config = dict(
    arch='unet',
    model='model that predicts nearness at each pixel',
    dataset='larger renderings of crowded toy scenes',
    train_examples=45211,
    image_size=64,
    crop_scale_min=0.8,
    horizontal_flip=False,
    norm='groupnorm',
    activation='gelu',
    weight_standardization=True,
    channel_attention='se',
    pixel_unshuffle=2,
    widths=[64, 128, 256],
    blocks_per_level=1,
    block='plain',
    attention=False,
    upsampling='pixel_shuffle',
    loss='l1',
    targets='nearness',
    init='torch_default',
    optimizer='adamw',
    lr=0.0035,
    beta1=0.9,
    beta2=0.99,
    eps=1e-08,
    steps=26400,
    batch_size=256,
    epochs=149.5,
    lr_schedule='poly',
    final_lr_fraction=0,
    warmup_steps=5280,
    weight_decay=0.03,
)
Rows from block 3 of a small model that predicts nearness at each pixel, named by matrix and row number. Each number is 128 + 24 x the weight over its row's rms, rounded and kept within 0 to 255. All counts start at 0. After the name is the row's rms in percent of the matrix's.
After each channel's rows are labels from the 100 images, of 14848, where the channel reaches its highest value: "responds to" is what is common among them. Only what is clearly more common there than usual is listed. The data: larger renderings of crowded toy scenes.
# conv: 3x3 conv (model.mid.1.conv.weight, 256x256x3x3, standardized in use, each kernel summed), inputs 0-127

conv.115 084 [111 131 111 140 107 135 135 112 108 155 104  96  98 108 124 128 119 114 119 146 120 101 168 152 122  97 158 128  99 124  87 118 125 151 155 139 168 118 131 141 177 102 139 112 116 138 113 170 122  98 125 128 122 129 125 116 127 112 101 121 170 141 142 155 180 146 124 151 114 155 136 170 155 130 110 157 163  80 113 168  94  93 142 136 145 173 139 156 153 158 141 121 151 122 111 153 124 138  96 139 137 126 137 166 114 171 119 120 151 129 134 125 130 110 116 101 137 119 149 103 118 149 106 130  89  90 136 139]
responds to: mug

conv.10 093 [160 156 165 161 143  90 158 129 176  99 163 137 149 125 115 145 161 147 155 139 142  98 150 127 150 132  91 111 133 159 134 146 159 126 170 129 116 107 156 122 144 163 136 134 150 165 121 181 139 160 166 122 149 186 133 124 116 137 138 175 168 164 136 155 101 123 120 122 133 144 118 137 160 113 146 151 133  90 139 139 143 105  81 124 167 148 132 177 126 157  97 120 116 127 148 143 161 117 162 142 153 138 168 174 126 151 159 154  94 111 116  98  90 105 128 144 113  91 130 127 146 124 133 162  94 141 121 159]
responds to: barrel; largest object: barrel

conv.253 102 [168 149 161 105 133 129 142 119 116  95 162  96 139  82 147 128 106 116 151 159 108 105 142 105  95  90 159 148 118 155 111 119 130 155 161 116 138 133 151 158 126 137 167 163 129 150 151 121 117  96 102  91 193 176 110 111 123 150 160 158 163 183 162 134 178 100 139 107 132 161 124 111 152 132  89 110 141  83 168 141 101 127 141 137 146 136 169 172 138 107  91  96 141 139 111 149 125 144  98 125 129 159 149 149 100 139 134  99 130 113 143 119 104 132 144 122 111 104  89  97  58 139 100 152 130 124  96 149]
responds to: house; largest object: house

conv.47 092 [139 139 158 125  93 115 155 113 112 128 144 125 123 128 133 161  86 140 148 109 104  80 113 175 126 128 103  99 164 139 131 116 151 121 176 123 159 145 144 163 143 116 107 168 152 166 113  90 121 120 133 145 160 170 131 110 123 153 163 117 125 181 141 137 147 161 126 129 126 103 147 180 181 135 132 141 171 161 102 154 148 141 164 117 172 154 152 182 185 184 160 155 130 153 121 111 156 117  77 105 164 141 159 135 129 134 136 102 118 113 154 125 112 136 126  63 128 154 149 151 139 137 161 156 107  95 128 168]
responds to: count: six

conv.40 116 [144 181 154 111 125 110 176 135 103 142 175 133 151 124 105 136 145 100 176 159 115 145 127 145 176 124 166 126 131 172 122 122  98 126 184 126 131 120 145 132 138 130  88 143 100 183 116 120 149 106 127  95 150 168 109 120 141 124 131 114 153 164 131 115 144 144  68 123 143 116 148 140 157 152 140 143 123 162  94 128 119 128 116 132 193 137 108 182 178 133 137 134 124 124 147 154 173 137 136 150 170 125 166 155 155 127 124 144 131 124 140 111 147  88 133 142 172 128 118  99 111 167 149 156 146 128 111 159]
responds to: airplane

conv.158 069 [102 192  87 146 116 144 152 124 117 137 157 128 143 153 144 123 111 104 150 177 135 122 113 112 119 131 113 154 143 155  97 121 148 125 169 170 122 144 140 115 149 124 146 115 108 193 115 140  79  80 107  97 122 157 112 111 128 112 161 183 136 139 166 152 105  95 108 137 141 116 150 139 145 138 115 147  92 121 135 108 133 130 104 104 153 132 171 112 125 168 176 136 122 126  98 112 169 101 120 177 156 150 167  73 149  72 131  91 152 107 141 139 132 126 145 114 126 145 124 136 106 142 125 127 135 120 119 147]
responds to: count: two

conv.134 099 [137 149 152 108 138 175 159 129 115 142 153  92 141 119 100 139 110  88 149 157  95 159 127 134  90 137 126 167 175 164 131 124 155 151 178  98 126 105 110 152 154 151 123 168 156 168 131 168 129 125 134 168 175 167 140 136 131 129 110 150 117 138 122 135 136 120 131 108 111 119 163 134 186 107 138 140 145 120 104 137 103 130 112 134 170 137 175 164 139 110 177 119 146 129 130 126 132 171 122 103 159  95 163 136 140 144 125 127  96 118 135 144 159  78 134 160 143 106 142  91 154 139 115 161 124 134 140 176]
responds to: lamp

conv.24 068 [109 160  72 110 123 138 158 111 120 108 119 107 113 113  94 129  97 126 145 101 109 121 104 142 122 129 130 134 117 133 126 125 111 135 220 139 125 163 159 125 107 129 239 118 182 210 102 124 152 132 146 132 163 204 104 130 112 153 120 151 179 202  94 125 118 104 111 117 112 122 114 126 107 106  95 146 120 106 122 141 102 116 109 127 114 127 163 174  92 109 102 103 127 122 120 125 111 131 109 136 104 108 128 102 113  76  95 103 127 115 135 116 113 102 114 114  97 118 129 101 119 106 118  81 118 112 106 119]
responds to: count: two

conv.157 082 [181 180 155 139 153 146 156 136 145 153 184 149 122 123  69  84 136 137 164 108 145 106  95 123 118 107 118 122 150 158 135 161  90 112 135 126 130 126 123 188 113 140 109 108 124 155 122 142 117 110 107  93 145 142 170 165 125 149 125 105 159 126 139 145 199 117 113 144 167 147 166 105 136 115 153 141 127  85 143  99 152 114 144 118 170 130 129 146 144  92 101 146 146 147 107 104 155 123 142 122 151 164 146 145 108 144 125 143 136 177 128 138 134 175 132 149 132  95 137 136 110 135 112 140 162 138 149 148]
responds to: hammer; lamp

conv.182 096 [132 151 167 123 136 101 150 131 161 128 126 124 130 134 106 149 137 132 141 160 173 136  99  96 102  87 114 114 154 145 100 141 138 142 184  96  78 119 125 144 141 148 144 186 171 175 143 129 128 121 122 127 209 184  85 130 149 131 127 139 152 168 142 141 109 164 148 123 137 133 116  79 171 121 100 158 144 130 111 130 122 145 120 155 145 151 137 151 154 162 118 169 126 121  96  99 152 138 108  99 134 121 152 159 163 169 147 126 116 148 141 136 119  81  99  99  97 123 142 117 134 105 111 139 122 110 106 140]
responds to: light from the right

conv.38 099 [144 161 149 122 114 119 172 143 162 122 141 103 144 137 160  88 152 111 157 130 114 115 123 115 123 104 130 128 101 171 155 133 145 108 160 142 149 138 137 111 144 128 123 100 135 170 152 158 142 139 126 101 167 131 134 126 101 164 155 159 137 166 153 131 160 106 125 109 114  98 117 117 189  97 128 169 147 126 135 144 103  97 149 146 172 151 185 194 173 125 131 134 154 122 106  62 164 126 139 124 156 165 165 124 136 143 124 146 116 108 130  81 111 105 122 107 139 127 110 131 102 147 147 146 153 100  92 134]
responds to: barrel

conv.149 096 [149 183 155 121 135 114 175 124 139 126 127 163 163 165 100 118 124 106 158 146 174 132 175  88 146 136 115 128 150 132 127 106 144 125 198 123 126 156 133 126 108 129 109 125 154 192 119 134 114 158 148 113 128 167 111 128 115 142 139 136 180 179 115 123 146 123 156 111 162 105 131 113 171 158 153 137 144 149 130 126 130 139 136  97 162 106 133 170 161 129 110 127 101 136 144 156 166 146 150 129 132 147 164 116 155 100 121 155 110 118 150 150 126  43 156 101 139 138 113 109 103 125 103 138 107 111 140 130]
responds to: snowman

conv.255 103 [100 153 138 115 123 102 149 120 150 112 173 103 118 121 110 141 115 128 153 124 159 127 155 134 104 110 131  77 133 168 135 147 155 133 196 114 164 169 146 134 148 136 130 148 142 175 127 116 174 146 167  90 181 177 154 115 105 135 141 181 155 209 130 151 167 152 154 123 130 137 144 131 129 132  57 110 123 142 111 151 108  99 138 115 169  99 182 174 150 122 113 148 152 152 107  96 127 131  97  95 129 130 177 141 135 151 120 100 111 127 106 116 113 129 137 102 130 142 115 130  50 115 128 154 153 129 114 146]
responds to: snowman; pine

conv.6 161 [104 131 124  95 133 133 129 113 134 133 149  85 125 130 113 140 172 108 117 133 128  97 128 143 112 113  92  99 128 134 106 142 111 174 138 163 177 139 161 137 151 129 137 140 192 130 108 143 191 112  94 141 159 144 102 110 121 128 118 106 176 154 106 111 141 160 160 152  80  85  74 131 143  90 136 132 130  92 118 147 106 126 145 139 125 122 159 127 115  71  97 101 163 157  94 113 112 180 103  56 136 116 133 130 103 153 107 101 121 109 135 144  73 129  76 125 102  93 151 133 130 115 116 130 151  94 144 133]
responds to: count: two

conv.128 111 [107 156 133 120 122 136 133 133 108 144 137 142 130 132 132 104 108 132 149 126 145  99 120 130 137 130 122 127 140 147 129 145 134 130 169  97 104 145 131 132 141 158 100 132 115 168 154 110 107 138 153 110 119 156 149 156 101 106 150 154 148 146 158 132 135  98 119  61 130 132 156 136 143 122 121 153 113 124 140 107 134 136 114 125 159 172 116 160 155 145 146 138 147   0 126 126 142 156 149 145 125 167 148 126 104 135 122 135 149 139 128  85 134 118 114 145  93 120  64 111 104 161 134 130 134 111 138 138]
responds to: umbrella; mushroom; largest object: umbrella; largest object: mushroom

conv.140 096 [105 134 130  57 103 128 148 154 112 150 140  91 166 147 165 129 134  65 154 132 100 163 107 104 104 114 119 127 103 145 126 121 183 155 165  87 110 135 163 134 115 128 133 167 150 170 143 112 130 105 118 146 211 137 101 117 115 130 136 125 155 171 129 117 164 120 125 113 149 103 109 120 159 127 104 115  99 148 126 152 114 132 109  97 130 139 167 172  79 130 138 139 130 131 132 118 163 120  95 114 166  91 153 110 131 130 141 131  97 123 173  95 142 181  89 109  94 138 147 113 111 156 129 147 130 100 106 134]
responds to: umbrella; mushroom; largest object: mushroom; tree

conv.99 097 [127 127 118 137 117 152 132 119 115 157 116 115 124 122 172 117  94 125 125  77 155  86 126 116  77 117  71 130 128 114 106  70 116 141 144 137 134 101 122 126 120 135 126 142 137 142 128 132 125 168 137 166 164 130 132  82 194 132 147 170 138 147 124 120 117 112 123 128 162 160 151 156 153  89 143 147 111 113 186 106  92  71 122 123 129 146 153 116 136  93 159 111 164 152 161 101 141 127 116 113 152 122 142 137 117 172 133 150 117 128 131 156  82 140 100 129  83 100 162 113 116 139 117 150 141 132 141 151]
responds to: candle; largest object: candle

conv.84 100 [ 95 169 171 137 145 163 167 137 114 146 158 138 180 115 169 139 118 139 170 126 136 173 161 125 120 127 137  91 117 164 129 141 109 130 169 129 163 144 103 143 126 131 121 142 152 170 163 160  82 152 133 107 127 170 126 103 159  76 114 139 162 171 160 144 109  88 117 117 153 106  99 113 142 128 105 133  97 142 110  89 135 147 111 111 132 122 147 136  90  87  85  87 103 139  90 121 153 134 107 115 143 112 166 121 148 144 132 127 133  78 140  82  95 163 120 114 144 132 147 112  86 144 138 149 144 144 113 152]
responds to: count: two

conv.220 098 [104 157 150 148 145 109 149 129 100 173 118 178 147 155 107 156 144 141 141 122 142 125 113 150 125 118 147 126 135 154 111 127 122 110 152 123 130 151 133 147  92 121 135 112 151 160 152  99 116 121 160 117 159 133 156 138 133 145 103 136 145 134 126 123 143 102 123 149 154  81 117  94 119 117 113 112  87 104 159  93 142 110 135 132 103  98 144 103  68 148 117 146 130 122 152 129 140 155 160 145 156 112 173 134  87 141 123 153 128 140  98 118 170 167 123 151 124 139 102 134 144 121 122 157 160 135 132 159]
responds to: light from behind the scene

conv.89 088 [123 139 173 102  68 164 132  97 113 134 109 102 124 146 117 122 115  98 141 130  90  99  97 143  79 126 104 123 119 159 128 121 165 171 153 123 155 147 123 128 148 132 141 145 192 143 159 119 150 110 154  88 196 164 153 141 141 124 113 145 158 166 145 112 155 119 123 158 143  91 129 135 129 134 104 148 145 125 144 121 131 120 107 159 143  92 157 143  88 149 108 136 106 178 114 118 100 142 105  90 149 139 136 136 110 117 142 132 101  88 108 160  99  87 106 104 123 122 119 106 118 114 143 127 144  73 104 132]
responds to: mug

conv.73 088 [174 163 129 171 173 132 143 167 134 101 161 146  95 106 111 113 118 112 156 131 156 160 149 133 167 117 123 147 102 138 112 154 107  97 122 111 148 158 136 137 110 168 129 106 142 148 153 145 120 125 154 125 102 111 146 126 141 144 169 154 124 133 137 156 139 104 124  89 190 140 116 171 136 115 126 135 155 121  90 127  92 112 157 159 120 153 138 157 150 152  97 153 135  62 158 141 154 134 105 188 139  90 145 115 114  95 105 121 106 134 152 138 119 150 137 111  85 147  97 149 167 135 126 144 133 118 123 122]
responds to: umbrella; largest object: umbrella

conv.58 106 [127 149 134 107  64 138 153  96 161 166 117 127 133 102 112 134 122 121 149 113  91 126  89 132 112 123 142 106 160 145 122 107 150 140 167  83 123 129 118 151 137 125 134 122 153 162 107 109 117 139 105  89 165 164 139 139  37 105 116 144 152 173 128 137 180 141 113 143  91 137 173 131 160 139  89 125 166 138  82 165 132 141 159 130 160 146 199 172 184 163 151 158 119 146 142 152 142 154 125  80 137 120 151 131 100 140 128 108 108 109 110 109 119  87  92 122 115 120 135 103 115  95 121 130 116  78 104 141]
responds to: count: six

conv.180 094 [ 99 169 156 139 100 118 148 132 108 177 171 129 104 121 123 135 138 123 121 118  86 134 109 128 122 145 155 157 133 151 160 138 167  99 176  98 150 103 163 137 157 138 121 155 147 154 108 119 134 110 175 134 162 207 131 161 109 141 119 165 155 168 110 113 119 192 113 141  91 126 101 112 122 148 150 138 104  98 121 110 132 134 182 137 117 130 126  99  92 118 147 122 153 133 140 141 121 143  96 118 160 132 155 146 118 130 134 132 115 134 121 137 146 117 122  90 135 135 131  97 135 133 148 155 121 121 121 176]
responds to: tree; lamp; largest object: tree

conv.216 097 [141 151 141 159 141 130 147 116 162 153 137 117 130 139 113 133 130 128 137 119 113 136 106 132 105 112 117 183 159 133 113 143  94 176 151 132 155 115 145 134 140 169 130 134 167 153 133 136 182 112 159 129 169 133 144 130 157 162 108 161 142 150 115 149 165 165 107 170 122 130 136 103 144 131 139 149 127 126 165 133 109 147 135 104 139 135 139 160 119 105 121 138  84 118 161 167 158 127  99 103 171 121 151 185 117 126 120 139 108 123 110 132 123  55 136 130 111  92  96 111 117 122 124 142 164 124 113 157]
responds to: arch; largest object: arch

conv.91 093 [122 150 171 103 151 155 144 144 139 155 145 118 152 161 100 102 140 106 143 167 106 139 145 127  88 144 121 126 148 151 133 117 142 134 152 116 193 134 127 152 134 107 181 126 127 153 136 191 129 145 122  81 187 155 140 104 157 174 127 150 115 146 163 157  96 103 144 117 161  94  77  71 153  77  62 126 128 138 122 119 130 118  95 138 138  94 146 152  87  87 151 134 109 150  84 116 114 130 148 117 129 143 145 115 129 113 135 128 108 110 142 188  99 125 116  64 159 135 128 148  67 141 166 153 165 131  99 140]
responds to: largest object: barrel

conv.229 104 [119 110  90 101  91 120 108 104 112 125 124 120 137 117 155 154 115  76 104 110  88 108 173 134 104  86 115 143 128 125 102 102 129 138 145 100 157 148 144 150 164 186 142 141 146 122 141  92 129 131 121 152 162 153 123 111  98 162 126 123 181 146 167 113 107 162 119 148  96 178 110 160 135 136 108 116 157 121 106 121  91  93 130 133 147 130 150 127 146 119  65 130 143 142 129 114 109 127  84  80 131 122 118 136 121 110 140 108 122 129 116 152 115 101  95 169 107 137 128 127 115 118 157 113  77 121 138 130]
responds to: table

conv.138 093 [153 159 133 115 132 107 154 115 177 141 139 164 148 168 135 101 121 107 151 152 131 121 119 121 173 118 161 123 120 140 144 119 152 137 145 121  78 151 139 111 128  95 153 117 132 153 141 161 102 142 156 144 133 135 155 146 148 127 142 125 122 134 134 159 122 112 115  92 145 104 143  68 128 149 174  84 142 149 137 160 137 131 167 114 154 118 116 162 127 116 129 141  96  70 140 168 158 118 158 165 147 156 167 138 153 122 143 122 136 143  99 124  89 127 133 109 137  87  93 107 159 103 116 169 151 147 112 179]
responds to: candle

conv.75 097 [152 130 115  80  75 117 125 118 142  87 130 115 117  96  91 125 153 119 136 119 120  56 147 118 113 122 131 121 107 147 135 135 193 117 161  64 140 118 131 154 147 144 117 135 181 152 139 147 172 174 117  99 159 165 155 121 129 151 111 195 146 152 135 155 125  83 105 120 148  97 104 129 125 112  70 185 136 154 124  91 140 159 123 110 130 131 146 135 122 150  96 118 149 137 105 148 108 115 141 127 103 114 140 106  96 122 114 146 112 120 131  98  96  99 133  96  93 116 109 149 135  96 138 117 159 167 122 123]
responds to: table

conv.97 082 [110 154 161 128 147 128 154 118 153 117 155  98 145 139 107 168 117 111 148 131 148 175 174 151  80  97 157  92 154 150  89 125 146 135 172 127 118 103  93 118 158 160 142 139 135 167 104 126 132 141  95 160 171 137 129 116  73 126  86 129 129 138 143 145 145 128 129 134 138 150 108 129 157 151 127 115 122 140 119 116 117 137 169 102 128 108 141 153 136 159 135 171 167 137 114 132 152 119 121 144 156 109 161 112 154 154 135 113 136 155 112 143 167 128  99 139 110 121 124 114 123  74 140 149 130 124 130 153]
responds to: candle

conv.11 107 [112 149 147 112 134 125 141 104 129 123 155  93 147 129 131 136 145  96 134 122 136 138 114 142 109 121 125 121 128 153 108 111 172 132 145 158 165 161 174 139 129 126 146 145 192 138 120 123 169 107 142 140 171 165 127 137 133 123 138 138 183 164 127 103 162 156 119 140 103 126 111 119 110 106 148 132 139 134 129 124 110 130 127 134 133 128 136 131 110  94  84  89 139 169 136 123 118 133 138  63 135 109 141 108 124 143 104  77 140 120 155 144 104  82  62 137  87  96 118 111 114 136 101 132 120 138 148 128]
responds to: ladder

conv.133 084 [123 115 142 126 169 137 134 133 146 141 106 112 121 137  76 114 133 134 123 158 142 124 116 100  99 124 114 108  86 115 122 176 122 158 155 122 133 140 159  91 138 127 162 181 148 145 112 137 120 103 184 119 144 161 142 155 172 170  79 138 160 151 128 134 146 118 118  98 151 154 102 106 160 141 126 120 100 190 127 133  83  93  98 149 166 137  98 135 135  94 123 138 134 158 121 100 146 133 142 117 151 122 158 158 138 126 149 129 138 133 143 107 107 106 114 141 101  77 115 132 129 142 135 169 122 112 126 114]
responds to: candle

conv.213 094 [133 165 148 154 155 109 167 159 161 109 148 159 138 133  88 174 149 135 149 151  89 130 144 125 143 137 133 140 164 145 121  97 138 139 150 118 129 125 187 142 119 141 122 137 133 152 141 114 107 174 123 130 130 160 168 199 145 140 149 138 131 153 134 127  99 131 176 103 114 127 109  72 133 161 106 105 134 117  91 163 127 157 126  77 127 109 139 131 135 131 150 137 124 133 141 113 155 130 147 147 156 157 161 115 125 132 116 144 129 156  66 134 109 121 133 129 158 112 168 131  74 122 137 168  93 122 145 188]
responds to: light from behind the scene

conv.104 092 [134 139 119 112 138 129 153 123 119 124 153 139 151 124 130 194 131 137 147 152 153  92 130 146 113  94  92 100 122 154 124 123 133 117 171 132 163 138 142 131 126 127  99 109  91 160  97 184 145 183 125 114 164 164 144 118 114 178 155 121 150 156 142 131 106 124 132 122 179 121 125  85 148 149 110 130 165 113 193 184 124 114 155 136 149 172 181 156 163 160 124  96 150 111 136 146 149 164 111 128 144 143 137  63 105 134 147  94 121  92 121 143 123  97 101  94 170 142 159  81  90 128 146 138 156 146 101 118]
responds to: barrel; largest object: barrel

conv.234 094 [138 151 171 152 137 165 152 151 149 132 153 157 114 134 116 116 153 172 164 102 165 144 153  89  66  72 154 136 179 140  98 116 106 116 170 117 129 137 132 141 162 146 139 135 139 168 160 177 139 150 114 124 133 146 150 130 117 148 137 138 159 124 119 159 115 130 156 141  99 122 119 141 153 151 118 107 110 133 112 124 171 155 154 128 150  96 134 187 124 108 120  98 138  86  83 131 179 126 136 118 175 147 173 157 111 153 135  93 133 125 168  91 121 121  92 114 175  91  88 119 132 127 153 180 150 100  93 192]
responds to: light from behind the scene

conv.4 113 [120 137 164 122 143  94 151 162 132 128 164 134 125 115 155 126 103  68 145 137 143 124 136 129 158 135 122 137  99 149 169 156 153 148 182 148 121 135 205 151 137 147 101 158 145 172 117 145 123 127 178 126 158 156 118 126 124 135 111 184 189 184 153 140 117 128 136  80 166 160 111 140 171 109 109 119 147 132 126 141 126 110 126 135 187 213 151 181 161 106 112 112 146 125  92 112 162 102 102 110 147 155 164 140 147 161  94 158 106 162 145 158 121 163 127 123 137 125 127  93 110 141 136 148 135  98 137 130]
responds to: mushroom; largest object: mushroom; umbrella

conv.159 097 [116 144 132 142 101 125 139 127  99 137 139  93 146  77 137 130  97 106 135 151 113 121 111 114 127 127 147 142  77 140 127 131 152 166 170 126 154 102 143 183 155 152 128 139 128 149 148 138 104 127 135 132 184 168 155 127 109 127 124 147 183 200 125 144 147 164 126 120 116 114 146  98 132 113 103 139 107  91 137 141 111  98 113 130 179 151 157 162 162 128  95 127  95 127 111  86 104 159 106  47 106 137 147 136 143 165 176 106 114 134 108 135  96  78  91 135 121 137 136  69 128 166 124 127 106  57  90 156]
responds to: barrel; largest object: barrel; house

conv.0 088 [177 120 137  93 100 121 115  91  82 135 126 122 108 138 116 121  96 110 143 142 134 101 148 161 161 106 121 131 137 130 133 118 144 132 166 138 124 136 118  82 122 113 118 140 145 157 151 141 128 146 100  78 134 127 124 122 113 103 177 150 161 125 167  98 148 138  80 125 114 146 122 117 147 164 119 129 135 199 120 115 156 129  98 100 155 141 132 148 119  71 124  81 138 139 101 122 132 144  66 151  99 167 126 131 136 142 140 140 153 137 137 142 140  95 125 116 166 121 124  96 102 118 109 122 179 131 130 139]
responds to: mushroom; largest object: mushroom

conv.49 114 [141 170 187 146 149 109 167 109 128 125 137 103 141  84  78 149 153 119 166 136 153 117 120 136 136 150 147 162 131 152 149 128  83 124 186  66 133 142 133 145 120 148  96 108 122 183  86 164 152 110 139 136 143 155 128 148 118 134 141 143 137 176 127 137 167 158 108 137  75 164 160 153 175 144 116 147 133 110 123 146 142 110 132 153 160 149 152 188 150 162 163 160 123 138 145 128 146 130 130 128 143 128 159 124 149 120 126 154 130 121 118 140 151 125 124 119 148 154 127 111 134 124 130 138 111 112 123 135]
responds to: airplane

conv.254 118 [166 153 157 164 147 112 152  97 120 138 149 100 135 148 111 160 128 137 148 136 143 140 148 132 131 104 122 153 112 150 114 127 129 172 201 110 113 158 185 152 144 138 130 138 172 181 145 152 138 127 134 123 167 162 136 117 114 150 155 117 145 173 138 109 146  91 120 157 148 127 116 114 176 124 116 159 121 121 153 136  99 139 130  99 174 146 143 186 179 163 113 101 127  83 117 142 150 154 147 109 156 170 165 112 116 156 103 125 135 131 129 127 126 104 132 127 123  90 158  91 109 150 126 142 150 152 115 150]
responds to: arch